Weights of a small self-supervised image encoder.
Model: 32-pixel images, arch convmixer, norm batchnorm, activation celu, patch size 4, depths [16], widths [192].
Training: soap at rate 0.0027, 7700 steps.
Rows from block 6, named by matrix and row number. Each number is 128 + 32 x the weight over its row's rms, rounded and kept within 0 to 255. All counts start at 0. Numbers have three digits each. After the name is the row's rms in percent of the matrix's.
# pw: pointwise conv (model.blocks.6.pw.weight, 192x192x1x1), inputs 128-191
pw.25 092:129028128140168144149103157109167205167102101118141140114096047134141097109133140132148193083115056167167164144154161080104140095131193133186132107126095151133155066109175119069164112094192097
pw.26 099:178111135181160169167098083123138140191117122164167089131111101091185095117094136111097077141154101148213172065161077062137130146145144140149134126147157097115127184170103120161159095067144129
pw.27 096:088098149172072156111051105141132086121175115157107129166118110104095088174114175200127147132188118135060063097152113145146121127121108132126146114140143083122156151122082139152073185124157097
pw.28 102:093128119113103152153097118136140126161109103151047097150091108181064128161128136137148158102166119104095095065126124148106138091131117202110149198131101130147159181130079075137200139127076163
pw.29 087:120099059146106149172165109140090087167085086125095167134145110076182115078104139154120188119054117121139135131121145176142207149072145159138113103117104159145148117144184105194130126139128118
pw.30 110:095128141136204144157126155112165189140116142120100132114116110119125133105101128089137157113134093095115141187122183117143142115156088153127154111142116165166082121108187145153100030113133138
pw.31 109:142123169094147111147103135090117118100108162105249143131112091109117094186122183133114106112118124130112113126126146133104164152111154152157133057097068118114140162093121161081112134160144197
pw.32 096:104138140124128118167081126153156095178127117117140091135058138142110112150109128099143112091119158087084164100117085148093157134113142132180121054061120124115133067114057139132158101149137116
pw.33 089:130164125142065107149120104057155162177123126122197130118120142081120128174125086114092220087160084134176082139101116091189125126145130171115142131114137185121166127191124146065090130155106124
pw.34 106:151113099173074134149081136116101117162192118151100088156085117142090182140094153103152120083158140138120126142164159157126122116139128147109133099143132099121110085155112123163112157135184148
pw.35 086:142145098147138113104135126115066127099094115094126125103149162100117135102160057108083118177140135120161157092123112096103193083171180057183221140145114105110094137136146145127131060126157133
pw.36 101:159121145168143166123142122174117109131124113098107128165123143167161085134053090146152140113178110122101130188182044115139156164112137186155117128156161139143114143130255071120112119143135107
pw.37 098:074160149149127105159065082159139132112176123062153121068063104157093080130166079121093163091120096098100064116121143176125145100151184141116116121085160146122166109137120117157122106125062147
pw.38 107:123123148119107114128128086142068062120107095092212090103136155110086131152142064214097153067102154106157120114137136173133109135112083098128100172089103166115108129116078171147194189142134078
pw.39 085:117128125121107143121090112104133126135106157142129130147146149138079165117095181238097107132121114092149154152094111095117147092113248125112140148169112108120108115070109125169117139146109120
pw.40 097:127140097087130164115182183145125155110061169114181175139118080114100064100135140103060174087160118081092180161124157101082091147130144108108102072115110156124100143184106113162131066138169122
pw.41 109:154139104153171125090176093104080117093147137159055120096110125122144153092112109143146106163100118150103138163073177106168079124163135130145101094135098122138156160119255135091138144118098074
pw.42 113:159148163108142129160096118088149104160127145152128135184107168143112094088137089099108121187136128142128153095069117136150155139148141118117151089124198145146103068039155125173162139101195120
pw.43 106:075129050112087139131093157127180087118143108130168107094136115195153149158106196111118094117120098104157122139138086087148127113104163134134136141125108103171068139171171155106118141098133196
pw.44 101:137098122146090177184117151125101099153159194102132179090062143146150081117109122117137090118101159077119145160116110112104237101130119092137156086149116096125161156139137083136130120117120058
pw.45 103:133215154108157139173236093138107152125091132118143142146175091074094128084126143137120171143145126136163156085114139110141163133111166135106141116130180138140145130218156145160173140116156126
pw.46 115:106119155137145095124133122162078131080124106157133109178093148140137195172122110147135164164086145108153156124104140165117143135114142139111145108131141151159135173187185125133131120128066141
pw.47 099:163131109086086132113176111124153140134077101086157114126179064146091144078106166170058108121136149112129153105099148069089112141099117081137115175132102125101141136124180169119126181151097103
pw.48 097:059133161129057153146129160140148149163123166200192126134136115070130100141115137120135174098139159127103104044130106126136115139093156090123137119119093114145138157071081097095129142079166076
pw.49 100:203090129129092145086117146105144162139091166182129116068119126169105116139159142085135137135167138144134104138132120188074159095137142093142098058150129138145127146035138138115198052081120128
pw.50 118:255174137102141139125132139117119056121165075122126140111104142079167113112139137164137131161131090146145142078091130102159128121105135135207112135177106128127182145083095137080107141095082112
pw.51 106:093145135113117103080137168134091135130137149118161163084161105149129131075097136161137152114118122112101166108110162058135155128097125129065123130135156117115120222140124145144148122182204134
pw.52 095:133178156165107185174117108088118118140151130170155118160194171125148148118116114121130218141054103114134086133140139090190107143137127172134128070139183129095160216132191132201114110148185114
pw.53 095:133044136097120152154121109157114177149114179134065077100175134122159152105078111115143118129150150150153106104135146129169184117126169128168097182088140163170112144103141108098094138137131113
pw.54 101:157082095091156154135141141095142109153120114127072209078146168168106133180140081152139114066112099128143120083157177094135120151144087125168156192149168124181104118121075052157132132099118092
pw.55 099:141109049146109074082183129140158130164080139126124156115089142067207102203092175109140147123091165129138108153188135201146036127114143132146105078134097151120149143126114084116118132126072119
pw.56 106:154140132094137168158157144081111105166134138104124096118124099155108145111145147102137142185184152163129167161091070159077112124118169166154123095123173131172189114168163125089108123128109116
pw.57 083:141167205155127145177128163135090155153108092141086173216113121110120129160106171137089112156100075109152105131106122117150136141119128172110113191082109139133160093131121099075094182133051120
pw.58 102:125102169140107124145131173165147060162065167157151161171091116170092115118116119083114186068113089147164071061142143114105141130098156140186121124106084138169121172111168135146162143097123176
pw.59 099:106158156122149138163088158154109147150188127028182088105080149164115100100117084121129096069129075107093134169073144122111175152085127155136129130092175143102162112155129070083133080075152134
pw.60 101:166071181105053119149150120115132129088154145141105113105115117122115119113100102167133106149114174137198140097129118103165144153128137119111130177178082170118148099080092085138178170153138097
pw.61 102:107132152154105157172133116126115151126136084118193181104136133050106143158113171155187117133134096136102178136097084098130157152106159122117144125156161112139146081188144165162134168096096101
pw.62 098:114150125093105153121116171136105150069087111109131113148124108122141242133150102253090090110118137115143148112117103175074111110113214124109174102157141142089087101095103146157112126134097136
pw.63 093:102101110091076141165096161164122106140143212119116131127103104121146113121162151213184165221157139114138109115090112152134130098120211126143087110096075118160111115099121137056186148109074124
pw.64 108:146146202183155150123121099119139161129088119071064156098169075115082148132159174184161173127126160167083106141129134126127167122173121123129141036158093118142169134159171087043091092153201151
pw.65 097:155084078081102158228090126108134128117126141159141172117133164108099125135160135122114095123157107089114125104111144145131255111114127133108119160092177111096128128125088094107114085113142106
pw.66 102:168149106108127175132172079125119203105121094152114079101172125127197100142109098109175149150174112192129090147138093075085177169191227139180138101074213115124078132113180125077117131162131110
pw.67 099:105083144152149143152092109080156116109107129094128171120134129157057154171089116162133116204097121176093097149127105124102154120055129129139117152096072096121171144106113173129139181022159122
pw.68 107:106143177175122117124200131141135176166120110172117161146104167108140127167166143098064139118116124105116161155105146137131122142107066109113078162080114121143141094187116115102064200115129118
pw.69 104:171154127164112096154163135116107105160135040160139046148077201141120118129122110080157129083097124194102073081137121088159163109149112131117138127128074106095131117161139154129152112053157132
pw.70 096:126112122126120161075089134097178115145137135103126094157116097156120110114105156104081134108145122081153093128125054149116089166137112110159116139128092129134081043115063155150095120144138105
pw.71 107:127162094169090107126099137172099158116117148139143111107113165094119064164171144101117122075117130150160169114057133118122129105155147132187161137160127128134135110093050165108181021110111102
pw.72 085:147116113137156166159131197144059113145076156106075103163104090088208115067129153108111132099062137137175131067108113114183195112127095080116148144139123136117119106168175195110151132135130121
pw.73 108:139136084131160141177067183152134062170118125154183132070065158131161126118097160111137171161138111122086101098134127172065122124097125133139111115143150108150146118146193143037184145115121074
pw.74 093:119139144076107140107141136102102157107144107084158149195157103143074124135157137099137127094169108175123145069118138132118103137105103068130082168165088091130134191149178115189139112109164118
pw.75 098:120124137091132134098125133102076154111150140159122100103155103133103004115137154129225094150138117155135144095122079142046121173111109113129130145073154153174111136145160117127099163123139212
pw.76 091:108079132057115189226173086165166080145074119129083110132077121143154131096137123130109165207103126148127109144158114150126170162141126105177137107112144128157103167157142092174124137161130119
pw.77 116:241160130160152142142144090099143107146139109117131100126143116189172168131119130132128144144109115210128122080139086107144106139134138109139163105100143153133156093106086175172126170133185108
pw.78 086:166129104109104141128172122120074182092136146097141156150142122140121104111130094108114169114143107109115153092143135115108084118095166144151168182127092127184179153106198071176181192133116111
pw.79 093:128120163107079146122079100141111144099200151119207153158125118160142121046174043131147138101102130123196162136092105125110148113127136144145132093134162122144179105120154083145105088124121140
pw.80 107:114078177035197198110124124105120112160132122161202105084150134156154161150092145153136101107152126065154137119108143081181113128098140135163134117113114150125142161100122040107107134136143115
pw.81 096:126119179153097149100147139167137115155105193136134130163166142181167120131150171065192193124133106085179093105131131135137161141177131171096079136114169137115093152139145208168142101133164122
pw.82 104:094088114144119167100129187117127112128135073158186107149076121077087114175130190154127092134137163134121109127176119134158121125115150132139115117130142106147098133150087112191147162091135193
pw.83 102:102083147102064113132059118069139080146187157143166127151144069167188104141118099123143117147073143120155095076194100128128130152112181108135141098106138122109135136185049158152085106119110076
pw.84 109:161095139131129163152171138128143178127115131127184132148115098147145135176088134140108099138111094176108171146159093118119150127130193111110134111153187178146103109170085099081091207069067136
pw.85 090:059120128090104149164045107133138132144084114128106161070096103129101145176119152135095134131161148086098124122094175169098073125099147180121119102113119127157069073076089106101131104158093167
pw.86 095:196183103140106195120164154133098195213176138167166114164114122149150145236169153130088160118103102179108074164147078150112184116153135138184121129126150150143083140113152118111140134102152153
pw.87 107:131101208127093158147125181174104087121144151136171198105100101155086110169138147103086127117175113104161135123123143146152046101133139157112121104087139099150125137137127140113121140083111069
pw.88 095:170169184223132123144088113168117110155118157129115143118152087094123167165095169114107096136158101137205122070127098142080145099088187152122141095131108115121189107144160164163175095132108123
pw.89 093:132121079163155101129159123101092089118065142143164103074134181132125123133117092120159091107100125099115109128100129141097156116093150156174158091055110171103102075035112163166112078186142088
pw.90 098:138190093075078134234155129163114134114117128106117161076173114163141109071111104147131138084132143179123127086130141107172192128136105115151118114125074092097151192143099081112160134153133142
pw.91 093:154174094137101158105132150116141122175224110154115112081173130094133149135138091133162114127126109092129088147136115132109096125193140123171123171099106089149170094161112099165111125087209124
pw.92 096:156152109085084130150052107090141152134101146134148154136116124131123080177128064109130127118190119120158083180094116179119112134167129189161149110103103120097166086136067148167116112080121146
pw.93 092:119147131126061119152098140135114082215114139100095144134125169157120129096100149122170175102114146154199162154181127106124136155103111090100165144046108135168106180107172121149126133138132163
pw.94 095:093173143091106119152146116143123139147122124130120127122127118128104118104126139103110093118143118077103096170153120128125190027104172083162126169090145077147140111120103117129103237124147152
pw.95 109:125134103160111142210106122090174058166108068127128077139079131127112151218091133111102101112125128096063092151115135145089113144126162149166115178111106146155080124179099084141094140113111145
pw.96 095:094104168121138160130123155141144141184192063126109111091138125218058126125150131132136169074128155160152146106170075090143184112168189155206125129127105164131139103126144130114139144104124161
pw.97 093:139146126124076162188151095099135160146087177062237162158106159096076123184111162125157161166141122144081136091139138088119125123180147114168110146093129096145117147125154110079097141133165059
pw.98 095:137114161107077120175150133178154154143142099095121130167125153157088133127120075128145066170174151112117155147094099097053103097115125115134146141136114103107136069100154060105109168081113126
pw.99 105:145086124129117174165128130078176134107115098194194100073116141146180112108160096123116145125121132088162161092140096099180143106148142138119091117133140145110099135098122116235106116149133121
pw.100 106:142160144126119140125127058108130103150134117116140152172159081119077137156135119089097143122094126185156143168102152137123158109135142131116122122148116120124136118131122123161144126094163112
pw.101 094:116136117125126069148102122107119061135072080121137143139149104127111147051111120170129099135128174083092151130115083147087128126135140129068092151092059122202164169111123138102132110167129072
pw.102 103:114132116153168147131126101125158132142104144123136147109159099112128090071141158090085116103112112103090149125156145113146099196121156083102077152132081082120073137126122163107050239094127125
pw.103 102:213059137166152146104174071128117067091140119162117089160161104108113112156179093150140145214117103135077118103156156118137101130125178147105132137130117113171136244176153098114146107159126085
pw.104 110:084111141135155138150081147125096069135146121148125133115121137154126123119079127146122127121111110133122144161103185217130168139149123173133156098094158129135111064114077163132079107131110104
pw.105 100:025133147085094168121133136098096186102122142140104130123111139147111107068144097154154092085099068096072071146112116064126080098103126067123130092107113158151123173146145140184114120109100092
pw.106 099:126091129102086116209110064056136123145157108141172076094148122192113102145121122138125125120145141149114083110166139127133151163128156161105131087147163175129071087104110118122147115125131119
pw.107 098:061221100046122173141098119120159114188109107114186143146158150129111110014143121166094123102119163119108116086127139102105167129120104130124117110132144083152142172105150109165096116124080175
pw.108 091:101113128147151139065085148092108109121117147187132180169038125127105063119083170148154126083112069162160111123152130109112176149139139125111072128177102124105087114133180146083100132114173175
pw.109 100:104114136116089156133149110137107144136097158155117059165112115125161119154146174099130117094137142109070140135164066145136161187055150078120135075127145106160144140071092144209114097176105224
pw.110 099:076151194109124150105129122127108174100142151101120109136089142131116138185172152128110148107099153124144142136089091181092255128164135159109120176098133133153117103170144158039126134126137127
pw.111 100:159150122104118161148139068167129162160080147133144120131113153126096172098123126131114164089109154109111162157122069060116145142136151145108124141129228108076110135169160095084122113134138135
pw.112 082:104124153172090100134147144106063136131117141158134177104129102151127176175121143051059163149129086091112136130151098153181122063101255134147182120209153084136104108140099116133067182106143100
pw.113 108:172166135131130173140135140168164082104121105132084086156108163069097133103130090106133116119137125109125131129073113204087138144138147072157138117099153142146151110137162104144122130080138136
pw.114 103:097114091142106131046054150136119124132071132122185172130129143084103098165112089140125087120171119137086112138132113115127072141125127110123130086092096100114119127175156101094132100092106183
pw.115 096:091120159130088103138165096054152185135120102104206185084119066111161144128134074128152163116062121101126082155097123130138083094069121120118141151150097123082165127148122144078120121172134117
pw.116 110:129104121127129131168135149101172110179124103156140160120121116131147112177166080138149141126192127133124120126118215193146141079127143140103119036124131071128140114128085172135141125090128160
pw.117 097:137139155118147081070086120065115159203148166139095125089116107088121146113160097153114130128109144122169094159140120123173100077088170101130184172121161119100196084195162139122101187187134182